{"n_mels": 40, "depths": [16], "kernel_size": 5, "max_grad_norm": 1.0, "max_steps": 18500}
Rows from block 7 of a small multi-label audio tagger, named by matrix and row number. Each number is 128 + 32 x the weight over its row's rms, rounded and kept within 0 to 255. All counts start at 0.
After each channel's rows are labels from the 100 clips, of 14976, where the channel reaches its highest value: "loudest band" is the band of the loudest frequency at the time of the peak. Only what is clearly more common there than usual is listed. The data: single notes of 20 synthesised instruments. In brackets: how many of the 100, against the usual share in percent.
# conv: pointwise conv (model.blocks.7.conv.weight, 320x320x1), inputs 0-159

conv.101 [103 205 142 150 222 209  60 107 133 160 157 165 154 114 134 111 157 117 177 121 105 152 139  80 150  93  60 158 142 181  94 146 123 144  80 153 178 162 144 130 186 141 172 150  60 142 159 145  77  94  99 149 124 118 146 168 133  86 112 231 138 164 147 147 150 120 156 152 167 130 128 121 119 148 109 169 125 111 115 162 132 186 156 100 126 101 173 124 108 149 115 143 135 132 195 185 122 185 187 134 143 138 130 127 172 106 167  93 116 143 149 100 188 133 161 150 163 177 123 141 109 170 119 109  75 172  95 106  91 118 143 143 141 140 149 107 162 137 114 121 119 163 128 129 138 179 100 102 165  66 125 136 110 112 112 123  91 148 116 117]
loudest band: 1000 to 2000 Hz (32 vs 9.7)

conv.208 [142 119 129  87 114 149 155 158 174  80 137  91  84 165 115 152 120 102  77 116 132 195 150 180 133  91 164  72 131  79 126 143 145 143 148  52 110 121 185 188 157 148 145 156 125 108 110  80 153 129 136 133  78 140 133 146 101 148 155 123 156 156  54 159  50 127  74 151 147 146 133 150 100  82  80 137 177 148 144 127  65 132 112 100 130 121 141 172 142 129 172  80 135 102 116 151 125  86  96 110  85 148  98 154 147 131 125 114 149 118 127  70  82 131  64  76 112 175 175 175 122 118 117 147 158 151 151 176 113 133 149 141 139 113 148 107  98  97 173 127 167 125 150 161  79 166 167  61 121  93 148 126 122 156 132 122  81 106 111 123]
loudest band: 4000 to 8000 Hz (37 vs 6.9)

conv.264 [115 154 173 125 173 162 141 130 155 136 124 144 158  87 160  92 140  98 152 140 105  98  94 154 111  72 111 198 117 123 115 138  94 105  90 159 118 158  70 161 171 170 176 110  97 124 114 118 149 103 136 153 129 125  93 133  67  83  86 155 139 127 143 105 192 103 124 162 117  98 129 158 121 177 100 147 152 130 118 104 110 126 108 128 118 116 156  78 113 130 109 131 152 136 170 115 129 162 113  82 144 136 109  84 179 124 142  79 109 111 130 123 124 108 156 144  97 121 166  89  93 166 148 108  39 128 131  97 152 141 150 121 121 141 103  42 134 116 185 189 111 101 159 136 141 135 117 138 153  98 109  78  69 143 140 178  99 148 190 138]
loudest band: 2000 to 4000 Hz (39 vs 2.8)

conv.157 [ 88 106  56 147 106 121  99 112 106 106 127 133 150 151  89 120 161 148  72 122 146 109 155  72  84 197 111  89 107 144 119 105 131 143  83 117 126  88 113 100 127 110 103 116 163 157 116 173 112 156 123 100 156 136 104 163 191  94 115 136 105 109 120 132 115 126 122 154 114 127 102 122 110 145 157  73 127  98  88 120 213 138  67 138  89 143 106  76 113 129 117 132 142 164 109 164  65  96  95 160 139  77 146 113 131  95  58 137  74 144 126 161 109 107 120  82 129 106 154 174 110 132 137 178 185 149 147  87 213  79 125 106 145 132 108 234 165 125 103 166  78 194 124  66 157 106 123 136 109 163 105 142 113  91 127 121 137  96 144 111]
loudest band: 250 to 500 Hz (41 vs 14)

conv.286 [ 98 124 165 104  85 132 146 110 111 139  86 116 145 140 163 120 129 114 135 142 169 103  80 128  89 150 149 118 120 115 150  80 111  63  73  39  88  78 114 120 153 125  94 125 146 122 135  89 144 131 125 123  95  48  78  91 145 105 150  84 116 114 130 119 109 110 117 155  81 123  78 113 117 144 142  72 149 114  52  41 118  72  85 143 124 126  88  39  71 137 160 146 136  87 126  81  36 138  99 116 107 109  70 103 130 101 109 136  72  99 105 149 104 134 132  64 104 125 160  88 104  99  79 126 120 154 161  63 182  57  79 132 121 135 131 128  93  98 153 117 146  86 151 123 133  56 135 142  79 168 110 120  65 153 142 108 122 137 113 162]
loudest band: 250 to 500 Hz (35 vs 14)

conv.124 [133 142 160 205 103  69 114 161 104  85  98  76 163  99 161 150 146  68 136 135 125 142 115 167  85 184 160 172 114 143 170  41 137 166 157 103 160 143 114  90 115 110  87 119 170 125 148 119 174 127 180 124  55 109 166  85 165 155 129  33 131  82 127  92  75 167 142 119 130 133 145 162 138 205 119 105 116 168 105  82 111  98  82 100 142 134 121  97 182 152 173 143 145 107  66 131 115 143 111 126 127  70 101  92 140  99  81 172 108  93  91 156 113 138 127  78 128 119 164 112 111 145 104 174 132 115  93 149 117 150 164 126 114 168 149 157  70 178 140 162 131  78 146 162 123 129 176  40  21 165 151 143 104 123 152 109 134 135 105 130]
loudest band: 250 to 500 Hz (44 vs 14)

conv.56 [115 145 122 139 133 101  82 138 109 136 155 133 128 124 165 121  97  86 103 103 108  66 159  72 143 170 122 165 119 169 106 128 168 116  98 115 154 121 121 104 118  71 124 157 113  74 130  83 149  77 134 132 122 148  85 170  94 101 106 150 114 119 128  25 133 129 147 140  95 136  98 133 138 148 143 116 140 135  82 140 119 147 143 111 116 151 141  90 137 128 119 125 114 135 149  86  42 134 145 142 152 123  70  27 102 111 116  44  74 143  73 130 167  82 148 124 118 139 156 116 145 120  48 125  99 139 120 104 169  86 139 140 156 162 122 139 129 161  75 137 110 115 112 153 139 135 149 126 116 100  50 156 136 164 151 122 171 147  99 125]
loudest band: 4000 to 8000 Hz (32 vs 6.9)

conv.38 [103 129  59 126 102 137 125 132 148 117 130 141 171 103 100 125 161 132 156 112 141 122 103 106 122 165 150 121  11 111 108 135  99 102 126 132 165 235   0  57 153 144 115 113 144 101 136 100 151 136 130 209 155 108 155 101 117 136  91 119  88 138 118 115 150 113  69  66 126 138 137 144 135 105 155 110 133 133 135 129 156 129 100  21 132  69 147  98 140 127 138 176 112 154 134 128 129  98 127  74 135  92 133 134 132 108 130 131 139 143 118 120 172  59 142 130  97 148 104 154 135 145 158 108 128 146 110  99 147 199 157 136 147 133 161 156 141  82 143 161 110 134 137 132 133  90 151 162 144 139 155 117 121  52 157 180 147 136 105  96]
loudest band: 250 to 500 Hz (34 vs 14)

conv.75 [ 86 129  99 151 106 129  59 110 136 121 109 124 105  98 109 117 166  82 148 177 209 122 134 120  98  83 153 110 113 179  48 124 110  85 131 192 156 142  42  67 152 140 176 114 184 165 150 158 124 141 141 124 174 126 134 109  84 127  36 142 110 109 142 134 145 113 168 120 100 151 152 135 110 104 147 148 105  55 160  79 130 116 114 125 160 125 129  92 119 140 149  84 114 192 101 143 138 129 122  57 133 120 169 138 141 179 122 157 126 124 147 125 138 116 161  98 140 123 168 110 106 115 178 111 110 127 100  97 200 148 110  78 110  91 109  95 153 131  66 121  99 101  93 142 136  93  92 183 133 136 120  98 161 129 130 164 144 146 158 101]
loudest band: 2000 to 4000 Hz (44 vs 2.8)

conv.203 [164 143 113 100 113  65  84 130 107 143 115  86 136  89  70 113 146 105 152  78 122 139  64 133 103 111 134 143 137  78 135 157  77 165 152 155 108 158 114 124 144 164 144  96 159 116 118 128 148 117 136 128  95 119 175  57 141 141  62 115 161 115 115 198 122 118  95  39 143 135 149 148 145 160  38 158  99 144 158 105 104 112 112 117 133  92 131 123 155 134 109 122 153 164 172 176 174 126  90  62 144 141 131 142 171 143 125 162 140 119 147 138  84 135 133 146  90  99  79  88 160 150 182  98 113  95 132 199  91 130 151 106  98 138 116 113 141 165  97 128  74  76 126  89 152 138 155  54 122 148 200  90 137 110  92 122  48  98 147  70]
loudest band: 500 to 1000 Hz (35 vs 13.9); 1000 to 2000 Hz (27 vs 9.7)

conv.104 [127 133  97 107 133 151 113  99 127 150 105 125 148 130 101  93 143 123 157 125 126 143  42 135  25 133 106 117 152 149 126 102  48 138 133 141 111 130 145 138 154 116 149  45 131 179 157 252 143 135 130  42 140  82 152  66 160 101 102 111 143 129 122 138 109 126 180 166 132  85 151 139 138 193 115 128 119 126 121  70 118 138  81 112 109 144 126 128 146 155 146 118 134 151 144 143 128 147 124  86 123 134 127 138 139 153  78 145 111 117 136 164 109 150 150 122 154  26 148 112 137 155 127 153  86 170 126 173 153  95 100 117  90  94 141 136 152 119 129 136 125 152 132  92 128 132 125 121 109 159 147  94 120  78  90  69  43 138 150 105]
loudest band: 1000 to 2000 Hz (34 vs 9.7)

conv.146 [173 122 119 106 109 121 129  64 100 186 100 124 169  98 119 152  65 146 141 104 142 130 108 134 136 158 109 107  86 131 118 154 128  76 195  89 135 157  86 109 150 132 149 103 132 120 125 119 125 188   3 179 134  93 171  87 128 174  95 146 107 130 169 105 126 133  99  94 145 117 152 195 112  74 120  95 118 115 100 177 161  94 115 102 136 158  95 107 125 109  79 149 180 156 158 125 148  96 102 106 155 144 148 153 150 170  98 154 180  79 122 141 159 111 136 220 107 162  88 113 176 169 136  85  95 131 157 148  76 160 146 170 172 158 158 162 127 151 121 145 123 144 116 117 106 112 177 123 160 188 173 125  96  93  99 142 149  97 122 168]
loudest band: 250 to 500 Hz (39 vs 14)

conv.10 [146  43 125  56  81 161  82 131 118 145 122 152 147  78 116 140 156  95 139 149 179 124 134 186 131 102 148 175  65 148 131 129 147  81 173 139 188 140  79  59 132  94 107 153 141  66 133 127 132 124  75 170 110  46 140 108 143 180  74 113 128 154 149 132  72  92 148 137 129 118 139 162 145 139 129 124 170 128 133 114 229 150  87 111 180 135  73 110 179 144 125 133 166 191  38 143  98  88 123  96 118 151 133 135 139 176 149 158 201  95 120 121 200 134 137 131 120 148 144 121 144 140 105  82 129 141 109 106 155 193 119 147 150 121 115 148  56 139 111 123 103 156 113 140 122  92 210 173 132 147 118 126 139 124 124 125 121   0 165 144]
loudest band: 2000 to 4000 Hz (63 vs 2.8)

conv.66 [149 160 137 126 107  81 115 120 140 116  98 124 136  69 128 130 101  50 150 150 160 146  71 159 108 178 157 109 110 161 105 156  79 139 156 135 146 165 145 125 151 152 125 123 177 162 112 132 144 161 166 122 154 138 176   0 116 189  97 116 127 149 114 168 141 102 135  85 158 115 143 139 119 143 102 176 121 122 151 122 147  95  95 154 181 127 146 124 125 144 143 111 155 156 125 136 197  97  93  73 124 162 173 154 142 196 182 227 170 120 151 132 123 148 128 103  93  95 104 115 121 107 152 140 140 108 143 158 151 186 144 159 103 120  93  94 104 153 112  90 126 102 137 151 112  99 132 154 154 213 205 137 127 128 120 150  43 133 123  83]
loudest band: 500 to 1000 Hz (34 vs 13.9); 1000 to 2000 Hz (27 vs 9.7)

conv.172 [106 150 198 138 143 135  54 116 163 112 154 126 142 145 195  57 111 106 170 139 111  99 127  59 130 203 138 207 125 153 125 132 144 131 112 130 149 135 127 111  93 110 154 181 119  52 160  36  45 138  93 161 102 107  89 119 103  98 164 154 123 111 142  76 139 178 146 136 127 131 107 141 142 193 181 120 109 133 102 104 135 137 169 109 105 154 155  70 135 124 130 143  68 125 138 167  83 132 163 119 150  86  65 121  98  99 137  98  81 168 164 154 197 136 176 100  59 116 140  84 120 115 157 110  74 189 117 115 136 102 110 152 152 132 165 146  90 175  72 131  93  71 107 159 130 139 137 139 115 110 134 171  94 168 186 160 119  92 114 139]
loudest band: 4000 to 8000 Hz (31 vs 6.9); 2000 to 4000 Hz (26 vs 2.8)

conv.32 [ 74 109  69 157 117 138  73 136 140  97 132 148 142  94 107 142 132  53  99 146 158  91 138  90 103 143 134 184 115 183  84 108 122 114 102 152 153 142  54  56 150 109 147 108 169 165 122 172 119 135 149 109 150 135 108 144 138  98  41 157 109 105  96  95 147  85 145 197 129 128 103 131  82 129 133 114 173  64 108  66 174 150 115 131 106 113 136 100 115 127 157 120 133 189 131 150 112 147  94  88 136  88 165 108 178 109  91 140  85 134  91 135 130 116 163  95 129  98 222 152 115 155 132 133 156 141 145 102 227 100  97 105 172 140  98 132 166 105  80 141  79 177 127 121 160 133 129 140 124 135 110 112  59 120 116 114 122 142 199 132]
loudest band: 2000 to 4000 Hz (38 vs 2.8)

conv.91 [127 130  83 155 148 135 102 104 137 116 124 140 174  83  97 134  76  74 155  97  97 121 170 159 129 115 142 140 131 159  80 167 175 127 157 148 117 150 141 115 196 167 130 132 100 153 138 135 212  97 174 187 144 162  62 240 113 131  74 133 102 156 130 117 143  76 161 164  98 150 180 172 136  78 136 130 121 103 148 126 117 161 165 139 161 100 173  89 132 145 127 113 137 170 132 165  83 132 142 126 149 112 105  66 183 149 141  72  99 120 123  79 107  77 186 107 152 169 182 110 120 171 142 155  98 141 122 139 173 134 182 117 149 146 125  74 119 167  98 128 112  94  79 169 124 132 135 136 129 114  54  86 152 161 157 179 167 151 144 138]
loudest band: 2000 to 4000 Hz (35 vs 2.8)

conv.211 [121 143 172 183 119 113  74 127 160 129 134 147 144 110 164 150 134 132 132 122 150  95  98  80 126 137 118 178  96 106 113 118 126  73 127 165 101 112 139 192 117 155 101 102 113 144 125 155 157 145 137 115 157 110 176 133 104 119 129 109  99 159 127 117 139 158 107 136 142 132 134 181 120 130  99 136 132  98 138 118 123 120 128 102 129 110   0 142 120 122 107  84 159 108 133 135 144 117 128 116 129 117 145 117 134  99 146 126 105 123 140 129 112 147 144 121 123 136 159 113 146 130 134 139 125 106 166 100 142 111 156  95 142 117 145 127 137 193 121 136 122 120 148 129 101 229 126 140 156 128 141 114  75 186 126 110 176 167 167 147]
loudest band: 1000 to 2000 Hz (65 vs 9.7)

conv.273 [139 137 152 141 106 207 130 108 117 146  82  82 186 175 169 175 139 163  73 121 107 141 100 117 100 109 134 182 125 122 194  91 137 172 119 152  87 103 158 175 130  89  94 131 110 123 163 134 155 116 122 141  91 152 124 123 167  72 233 125 184 142 138 144 181 126  96 151 156 105 116 131 161 169 160 125 147 143 120 112 132 113 105 128 129  97 163 143 165 174 127 164 124 108 169 138 122 130 120 155 108 131  76 118 144 125 117 116 142 132 140 180  90 141 140  83 140 120 134 121  69 116 118 145 167 171 152 125 143 109 122 101  49 115 122 140 138 139 171 143  79 130 167  87 120 146 107 131  60 152 153 124 135 124 112 132 124 109 209 175]
loudest band: 500 to 1000 Hz (35 vs 13.9); 250 to 500 Hz (35 vs 14)

conv.231 [ 63  98 167 113 117 117 113 144 166  86 147 168 129  96 153  84 151  97 133 165 132 100  99  78  60 192 121 122 149 164 117  96  85  64  75  70 137  96 115 103  95 116 134 150 155 165 110 148  93 149  81 104 127  57 104 104 146  96  89 118  98 113 113  76 115 112 157 205 102 124 109 126 124 165 146 122  99 125  57  77 152 118 127 120 113 134  86  68 110 122 156 138 103 144 103  96  90 124 143  92 128  59 125 126  88 118  93 145 105 126  71 138 125 111 171 100 100 106 186 148  88  68  96 110 103 163 147  94 204  82  90 147 132 109 124 154 116 105 131 159 130 134 112 152 173  91 156 129 105 156 115 173  68 181 147 112  96 115 124 131]
loudest band: 2000 to 4000 Hz (27 vs 2.8)

conv.271 [ 96 124 135  84 161 140 149 113 131 117 105 154 106 143 106 122 174 195 158 111  78 135 102 110 114 161  35 101 128 118 120  85 118  80  84 146 140  93 107 117  90 115  66 140  95 125 130 121  81 112  85 103 135 108 133  95 123  79  88 124 126 158  99 136 114 140  99 126 129 112 106 119 131 101 102 139 142 124  73 148 152 143 148 120  87  87  96 130 101  63  88 145 100 138  66  70 136 147 180 156 140  87 141 130  41  93 147 117 133 133 107  70 173  94 167 133 101 127 129 175 143  53  60 147 137 173 116 108  90 115 129 140 130 128 175 128 149  86 129 103 183 144 134 118 162  92 132  55 147  84 106 137 165 157 102  77  86  66  76  96]
loudest band: 500 to 1000 Hz (37 vs 13.9)

conv.68 [125 133 162 101 108  90  68 146 134  87 120 104 120 107 118  86 153 106 167 120 183 124  95 157  92  74 162 111 144  99  97 122  92 162 161 150 173 171 111  85 170 195 132  97 150 141 103 117 136 133 141 144 115 142 160  99 149 132  50 107 129  84 125 170 120  69  99 140 156 185 129 134 129 147  61 128 101 138 162 117 116 120  88 149 118   0 135  78 138 130 124 133 114 153  81 169 128 114  98  87 118  95 136 120 169 158  87 149  90 134 169 121 110 136 153  76  71 113 113 126 123 154 188 144 126 104 102 172 113 156 166  93 141 113  99  80 144  97 139 131 140  65 150 107 132  93 107 144  79 143 166 113 123 157 112 128  79 123 171  86]
loudest band: 4000 to 8000 Hz (41 vs 6.9)

conv.266 [ 73 109 140 132 122  83 129 122 144 139 140 119  98 158 151 107 159 122 112 108  87  98 110  79  83 185 103 108 147 140 144  94 112  74 120  43 152  80 134 116 130 125  96 126 101 128 117 117 154 119 134 117  77  68  88 126 141  96 125  74 103 101  97  64  82 179 120 119  80 143  87 129 134 162 183  68 142 137  69 115 144 144 120 146  96 109  65  91 100  78 156 108 142 118 151  37  50 138 160 162 161  54 104 109  77  57  94 103 125 113  58 114 137  69 127  72 132 147 154 165 122  87 107 136 132 121 117 118 147  93 101 158 146 138 121 167 104 133 143 131 152 103 139 142 166 115 152  54  72 142  86 170 117 138 153  97 149 110  71  82]
loudest band: 250 to 500 Hz (48 vs 14)

conv.8 [133 136 126 121 115 136 132  66  84 119 100  50 129 171 132 127 166 143  69 161 144 157 107 145  84 160 157 132 141 137 143  70 105 159 105  87 106  65 147 108  83  97 179 126 161 151 158 154 131 148  95  92 137 128  95  71 197 151 169 112 179  81 134 149  80 161 158 144 120 144  91 120  74 198 168  91  78 118 123 110 137 111  67  95 165 169 111 123 105 150 149 117  72  79 156 161 102 102  99  99 129 149  80 145 150 119  83 153  89 122 138 183  99 169 102  78 143 128 107 140 103 133 150 151 125 118 116 132 146  54  96 118  81 109 116 231 157 133 140 131 106 167 129 105 120 148 101 116  90 165 146 162 105  91 111  94 117 137 125 106]
loudest band: 500 to 1000 Hz (44 vs 13.9)

conv.27 [150 140  91 161  87  89  74 141 133 173 155 162 111  88  94 152 175 126 135  91 108 149  90 153 133 156 122  89  90 103 101 185  99  62 152 148 152 255 128 145 156 127 120 141 112 139 139 133 153 126  86 158 141 125 232 100  54 173  93 147 107 195 140 180 157 101  70  73 135  94 126 164 144 121 132 178 114  86 153 120 146 125 105 110 135 105 142 144 135 124 139 138 124 155 139 135 185 104 151  95 104 152 162 133 154 154 169 171 101 144 141 139 164  96 131 135  73 112  95 137 119 141 130 171 143 119 111 107 134 182 140 131 103 147 188 154 158 131 133 122 104 100 171  87 122 170 129 148 191 155 158 116 102 113 151 149 133 207 103  95]
loudest band: 500 to 1000 Hz (43 vs 13.9); 1000 to 2000 Hz (31 vs 9.7)